Weights of a small image classifier.
Model: 7.68M parameters, 24-pixel images, arch vit, norm layernorm, num experts 8, patch size [2, 2], width 256.
Data: 203450 training examples, 6.8 epochs.
Rows from block 3 of a small image classifier, named by matrix and row number. Rows with one number within an expert belong to one neuron, the router's apart. Each number is 50 + 15 x the weight over its row's rms, rounded and kept within 0 to 99. All counts start at 0. After the name is the row's rms in percent of the matrix's.
Before each expert's rows are labels from the 100 images, of 14976, where the router gives the expert most weight on average: "responds to" is what is common among them. Only what is clearly more common there than usual is listed. The data: close-ups of made-up surfaces with and without defects. In brackets: how many of the 100, against the usual share in percent.
# router: router (model.blocks.3.mlp.router.weight, 8x256, trained with AdamW), inputs 0-63
# up: expert up (model.blocks.3.mlp.up, 8x128x256), inputs 0-63
# down: expert down (model.blocks.3.mlp.down, 8x256x128, transposed), outputs 0-63

# expert 0
responds to: brushed metal (67 vs 11.3); scratch (50 vs 11.3)
router.0 109:73 49 17 43 78 61 38 49 72 54 68 39 38 51 40 38 55 57 68 47 48 28 67 61 35 49 29 38 48 55 25 58 47 43 54 58 49 83 59 57 41 43 35 35 70 19 31 33 39 52 37 78 81 53 29 56 15 60 60 53 44 48 39 64
up.0 094:68 36 86 67 44 13 47 30 58 50 34 35 45 38 73 50 35 58 18 52 67 51 37 27 66 47 57 53 44 73 67 50 46 24 54 69 51 42 41 45 78 64 32 42 34 63 48 58 49 60 56 53 37 52 85 55 60 14 76 34 50 45 67 63
down.0 105:34 37 43 55 63 46 53 62 72 53 39 51 46 64 35 66 67 53 61 48 58 66 56 41 38 29 40 29 71 42 67 31 72 17 47 40 68 44 61 43 42 51 65 48 66 33 57 29 33 34 61 54 65 45 62 63 48 57 56 51 55 52 88 99
up.1 096:40 58 45 17 66 53 70 57 38 34 52 67 05 56 38 44 48 80 58 53 46 59 63 73 53 41 57 60 32 61 50 51 39 39 23 45 41 43 31 37 35 40 55 48 42 68 36 43 36 34 29 33 52 54 57 41 59 21 48 56 17 17 73 48
down.1 098:37 65 47 54 59 60 44 53 43 46 53 27 68 43 53 72 56 21 36 56 74 79 72 55 51 60 41 54 58 42 64 40 53 48 53 43 57 22 54 26 41 75 72 41 48 54 22 51 50 39 63 45 61 42 36 22 12 50 63 55 20 57 12 50
up.2 098:56 23 20 32 62 42 43 44 45 27 42 53 41 55 58 25 38 59 52 64 33 71 48 57 63 45 55 35 56 65 80 57 68 88 38 43 54 35 62 66 67 59 10 28 63 43 43 54 54 51 46 65 56 34 74 53 70 51 48 65 72 46 47 63
down.2 099:44 30 40 28 58 55 59 54 79 33 37 25 59 81 41 54 58 64 37 82 38 61 40 46 64 45 45 68 37 47 55 49 56 68 40 32 55 67 45 55 44 62 66 49 71 25 56 24 53 44 26 68 56 56 48 27 67 63 36 70 63 46 67 65
up.3 103:52 35 49 43 58 46 66 54 44 57 57 48 49 47 50 51 41 52 59 63 51 54 22 63 39 57 26 35 54 48 56 75 64 59 52 52 57 58 45 61 33 25 19 48 42 52 56 56 40 42 57 60 46 38 41 45 63 57 52 40 57 16 34 53
down.3 099:47 49 54 29 68 43 44 44 42 79 42 26 39 46 65 74 47 44 22 38 36 43 29 45 50 65 66 31 37 32 58 21 69 59 64 43 36 37 51 56 63 65 68 64 35 52 50 41 24 56 47 71 65 43 46 39 80 49 49 50 45 61 57 36
up.4 086:40 29 39 81 37 37 52 43 57 67 32 39 65 39 46 43 81 70 39 59 34 69 61 52 52 42 63 43 57 60 30 42 47 39 64 72 50 61 21 31 40 75 39 43 65 47 62 29 67 63 59 33 42 58 53 60 79 51 65 79 65 45 64 65
down.4 097:33 55 56 41 38 30 54 62 63 29 68 50 49 76 47 42 67 58 47 19 48 43 38 35 60 59 56 57 54 45 48 42 26 31 69 63 32 41 41 54 40 40 35 33 54 39 14 49 43 67 57 54 54 22 51 59 75 52 52 49 39 63 38 55

# expert 4
responds to: crack (40 vs 10.9); carpet (36 vs 11.1); wire mesh (27 vs 11.2)
router.4 083:73 71 30 64 69 41 33 61 14 43 80 25 71 61 64 35 43 50 45 24 51 49 70 75 42 54 59 34 54 48 86 30 48 41 43 37 45 37 51 60 49 59 28 33 66 39 17 21 48 30 44 55 81 28 50 55 57 62 54 50 33 38 57 56
up.0 087:62 07 60 43 46 69 62 78 55 75 50 38 49 41 23 23 48 60 35 58 37 42 59 38 38 64 26 60 68 36 29 46 72 49 38 41 43 60 39 59 46 23 63 51 27 50 62 55 11 50 37 36 37 36 47 46 43 50 73 45 35 52 67 43
down.0 066:51 57 57 39 37 60 51 57 73 69 29 62 32 64 75 87 75 24 58 33 66 48 34 76 46 70 54 72 51 42 46 46 91 61 20 30 44 24 60 48 31 71 55 32 47 56 22 58 69 47 08 35 57 60 68 51 12 28 41 50 50 34 51 56
up.1 101:34 55 51 44 38 71 30 44 78 59 53 28 26 57 30 49 68 58 66 49 53 50 41 79 54 57 44 42 46 53 49 68 33 43 32 80 64 63 51 54 21 36 67 42 28 71 65 42 37 45 77 33 60 50 24 20 20 40 18 69 40 68 55 62
down.1 102:30 72 57 64 57 52 36 79 46 60 58 42 44 37 56 63 28 58 27 40 63 49 41 45 47 35 42 44 35 30 45 34 44 52 49 50 54 59 73 51 89 54 25 32 53 56 47 73 49 48 47 45 74 47 37 36 54 49 20 31 62 34 62 37
up.2 101:62 67 48 58 72 59 34 41 42 68 61 40 61 50 52 62 65 36 49 39 75 31 28 48 50 59 50 70 59 59 67 55 59 72 29 40 64 25 48 44 63 66 62 41 56 58 58 23 35 56 40 68 33 44 56 36 20 59 44 99 57 61 55 72
down.2 112:51 43 31 47 49 63 48 35 21 49 53 58 39 48 52 57 78 39 95 23 68 71 39 44 54 51 36 57 37 45 73 72 40 67 53 49 50 31 56 60 43 44 57 37 61 99 48 40 43 51 55 58 52 72 52 73 24 59 27 59 78 56 32 47
up.3 106:62 60 44 60 47 32 48 21 70 71 67 26 71 29 61 56 59 47 35 84 55 36 65 78 31 43 62 50 46 67 46 80 43 53 17 50 32 47 24 48 40 69 41 47 65 39 55 33 22 69 56 55 37 45 41 38 42 52 80 44 61 36 33 63
down.3 109:60 81 47 47 55 74 45 62 53 53 50 44 46 40 54 41 00 74 78 60 86 58 47 70 44 40 38 36 58 63 43 48 54 42 61 31 51 67 51 61 51 18 67 65 47 56 58 43 43 56 59 46 99 58 31 78 39 68 20 47 57 54 45 50
up.4 087:40 45 55 49 38 54 46 57 55 39 46 50 54 43 22 38 47 42 28 58 60 68 56 49 28 46 52 65 72 62 61 66 48 45 47 56 45 53 64 61 49 30 57 54 52 37 61 33 84 69 59 65 29 54 42 38 67 39 99 77 39 27 38 58
down.4 083:73 54 11 25 58 59 47 68 62 46 32 56 36 66 50 68 38 78 26 51 64 41 65 44 54 62 86 65 61 58 27 40 60 15 33 46 69 47 10 83 32 60 50 55 44 64 64 30 53 57 23 34 63 41 62 45 58 34 60 59 33 50 61 37

# expert 6
responds to: bright spot (100 vs 11.2); leather (46 vs 11.3)
router.6 134:61 26 58 57 22 51 47 35 62 73 21 53 52 52 65 38 55 31 34 65 64 52 17 27 71 51 49 56 50 67 32 52 49 41 34 82 51 29 44 32 72 55 52 52 63 54 82 57 40 51 77 29 45 59 47 58 79 39 60 52 60 69 42 58
up.0 105:48 12 39 65 52 58 23 44 48 21 60 46 46 28 52 59 56 35 68 47 63 52 52 59 76 69 50 61 81 68 46 58 59 22 57 58 32 65 57 23 64 52 63 55 47 36 65 51 63 58 42 58 31 35 56 49 60 53 51 50 50 54 28 37
down.0 110:67 35 43 50 54 26 38 84 22 54 44 63 65 51 49 45 51 15 39 60 86 57 54 41 20 38 58 49 51 45 54 34 19 48 61 44 27 52 56 52 47 51 85 35 58 39 52 45 73 42 50 51 43 67 51 57 38 49 80 59 72 58 48 43
up.1 125:57 66 14 32 46 65 67 57 59 47 63 37 65 37 54 31 49 62 49 60 47 35 44 53 38 58 59 67 40 40 70 64 42 73 56 50 63 66 72 61 70 60 61 67 65 51 61 38 48 49 44 32 53 72 51 41 34 46 28 60 65 27 40 53
down.1 111:44 20 59 68 59 71 34 51 29 69 64 39 51 47 30 34 43 47 54 50 46 06 52 59 36 51 41 18 84 61 67 45 57 56 51 45 56 39 58 52 71 10 22 38 26 75 51 44 25 68 31 46 24 28 49 52 45 87 57 66 68 39 67 48
up.2 105:25 34 23 73 55 42 45 62 55 47 60 35 39 35 32 29 72 59 63 15 48 50 45 51 64 41 50 46 28 56 45 66 55 61 64 55 70 62 43 38 54 39 48 55 33 53 48 46 59 59 68 79 73 71 41 35 79 63 61 53 71 37 65 61
down.2 091:70 49 40 33 44 36 35 44 82 43 51 54 58 52 68 55 67 50 16 80 19 74 56 50 81 40 65 50 48 55 61 40 43 57 40 54 43 45 25 52 48 40 32 67 80 55 27 60 39 35 67 71 33 56 46 65 25 78 66 58 39 20 61 55
up.3 092:66 26 75 53 56 49 76 41 55 55 48 26 78 50 52 36 65 49 60 76 76 56 32 45 53 51 57 42 58 71 22 44 42 51 57 52 59 53 43 63 56 65 47 50 44 57 55 53 60 46 47 69 24 42 28 46 86 61 52 48 58 56 56 47
down.3 095:67 59 73 70 36 44 53 37 47 49 47 49 56 72 53 58 63 68 47 57 55 31 78 50 46 54 36 41 75 63 49 77 37 64 51 76 37 51 40 65 25 49 60 48 57 66 57 16 50 50 45 58 58 37 67 28 31 49 73 53 54 62 54 54
up.4 092:53 53 32 34 54 46 49 29 77 35 36 48 61 51 37 43 73 66 39 46 47 44 45 80 25 29 47 80 27 75 55 45 34 54 60 50 42 59 42 53 35 49 29 45 69 45 43 49 82 49 62 48 60 25 58 34 37 43 46 77 64 44 57 54
down.4 095:47 63 61 64 22 52 33 61 87 50 39 26 58 30 69 47 38 37 30 38 32 53 54 44 74 82 37 55 69 56 48 47 70 61 49 56 63 58 58 30 34 26 37 74 50 32 50 55 64 21 53 50 58 48 48 73 53 43 57 73 16 33 55 90

# expert 2
responds to: stain (81 vs 10.9); tiles (61 vs 11.2)
router.2 125:14 59 63 37 53 37 59 61 42 46 77 54 33 51 55 55 31 74 50 46 58 28 84 62 78 52 68 55 36 47 56 20 68 55 31 35 43 51 46 71 58 55 36 53 26 57 56 78 76 44 46 48 59 39 57 31 63 32 45 41 69 45 57 55
up.0 092:38 50 43 64 62 44 56 46 30 18 75 70 39 10 70 46 44 42 35 60 42 53 67 72 48 32 43 21 29 38 59 50 66 40 55 34 31 74 56 56 39 38 44 19 40 41 48 59 69 55 79 60 58 72 58 32 74 61 39 53 66 73 50 59
down.0 100:32 49 86 62 61 51 61 29 38 44 57 34 55 76 12 66 46 63 63 27 33 73 42 43 53 55 23 37 35 28 71 31 47 50 58 46 50 36 58 57 30 56 39 64 69 77 55 47 55 36 53 42 62 13 31 42 38 45 34 43 49 75 42 43
up.1 106:60 64 50 36 43 71 59 61 43 75 69 56 34 64 45 63 69 76 37 37 53 29 44 81 53 15 46 59 36 41 42 40 29 44 53 73 66 41 60 68 40 40 41 63 47 45 58 38 50 41 60 60 77 46 40 45 48 54 47 54 07 20 72 29
down.1 102:49 63 53 68 46 77 45 60 61 69 42 44 40 66 54 68 49 79 37 40 54 54 53 53 25 50 60 30 45 43 68 45 44 43 41 31 68 33 32 50 49 42 70 58 65 48 75 21 53 72 58 58 48 64 20 29 34 75 51 54 39 12 56 41
up.2 093:42 35 90 43 48 53 36 46 65 54 32 69 42 78 69 37 57 49 69 52 55 58 63 41 52 40 67 34 60 31 39 25 65 60 66 29 32 55 48 37 50 60 49 36 45 34 55 77 29 74 52 16 46 23 06 55 27 66 63 69 54 38 70 45
down.2 092:45 59 50 53 42 57 69 73 75 66 32 48 41 15 50 61 30 73 49 62 54 59 45 44 57 51 27 48 50 61 31 67 66 57 50 46 36 82 47 81 53 46 30 34 29 62 37 54 25 42 15 67 74 58 43 61 56 45 47 46 76 28 27 66
up.3 115:47 49 53 47 53 63 45 55 71 57 67 49 37 38 24 39 66 41 41 42 30 29 68 36 26 61 43 43 57 49 63 46 75 45 17 43 47 49 54 67 52 33 19 54 20 55 66 71 55 67 72 49 63 46 33 44 60 45 40 44 55 43 59 43
down.3 114:60 56 72 66 73 69 35 66 41 54 11 65 33 49 33 79 54 57 67 19 46 55 47 73 38 44 56 47 33 44 82 10 51 51 47 25 27 46 64 21 56 49 88 59 43 57 49 56 42 87 66 39 67 56 46 48 28 49 39 63 51 46 63 32
up.4 092:39 29 76 50 19 62 27 31 36 64 45 38 39 72 68 39 47 42 51 70 57 61 50 57 65 42 40 54 55 53 53 62 56 67 45 49 52 25 56 46 63 62 56 52 43 40 59 62 33 65 69 48 49 35 39 65 56 45 49 58 63 47 48 68
down.4 099:39 55 67 59 39 67 53 64 25 59 29 46 27 62 99 55 39 50 39 64 38 45 52 60 64 24 46 74 42 39 23 58 36 50 39 45 47 41 41 61 58 62 28 40 45 21 81 63 47 28 31 74 49 60 44 29 58 35 37 47 62 44 47 51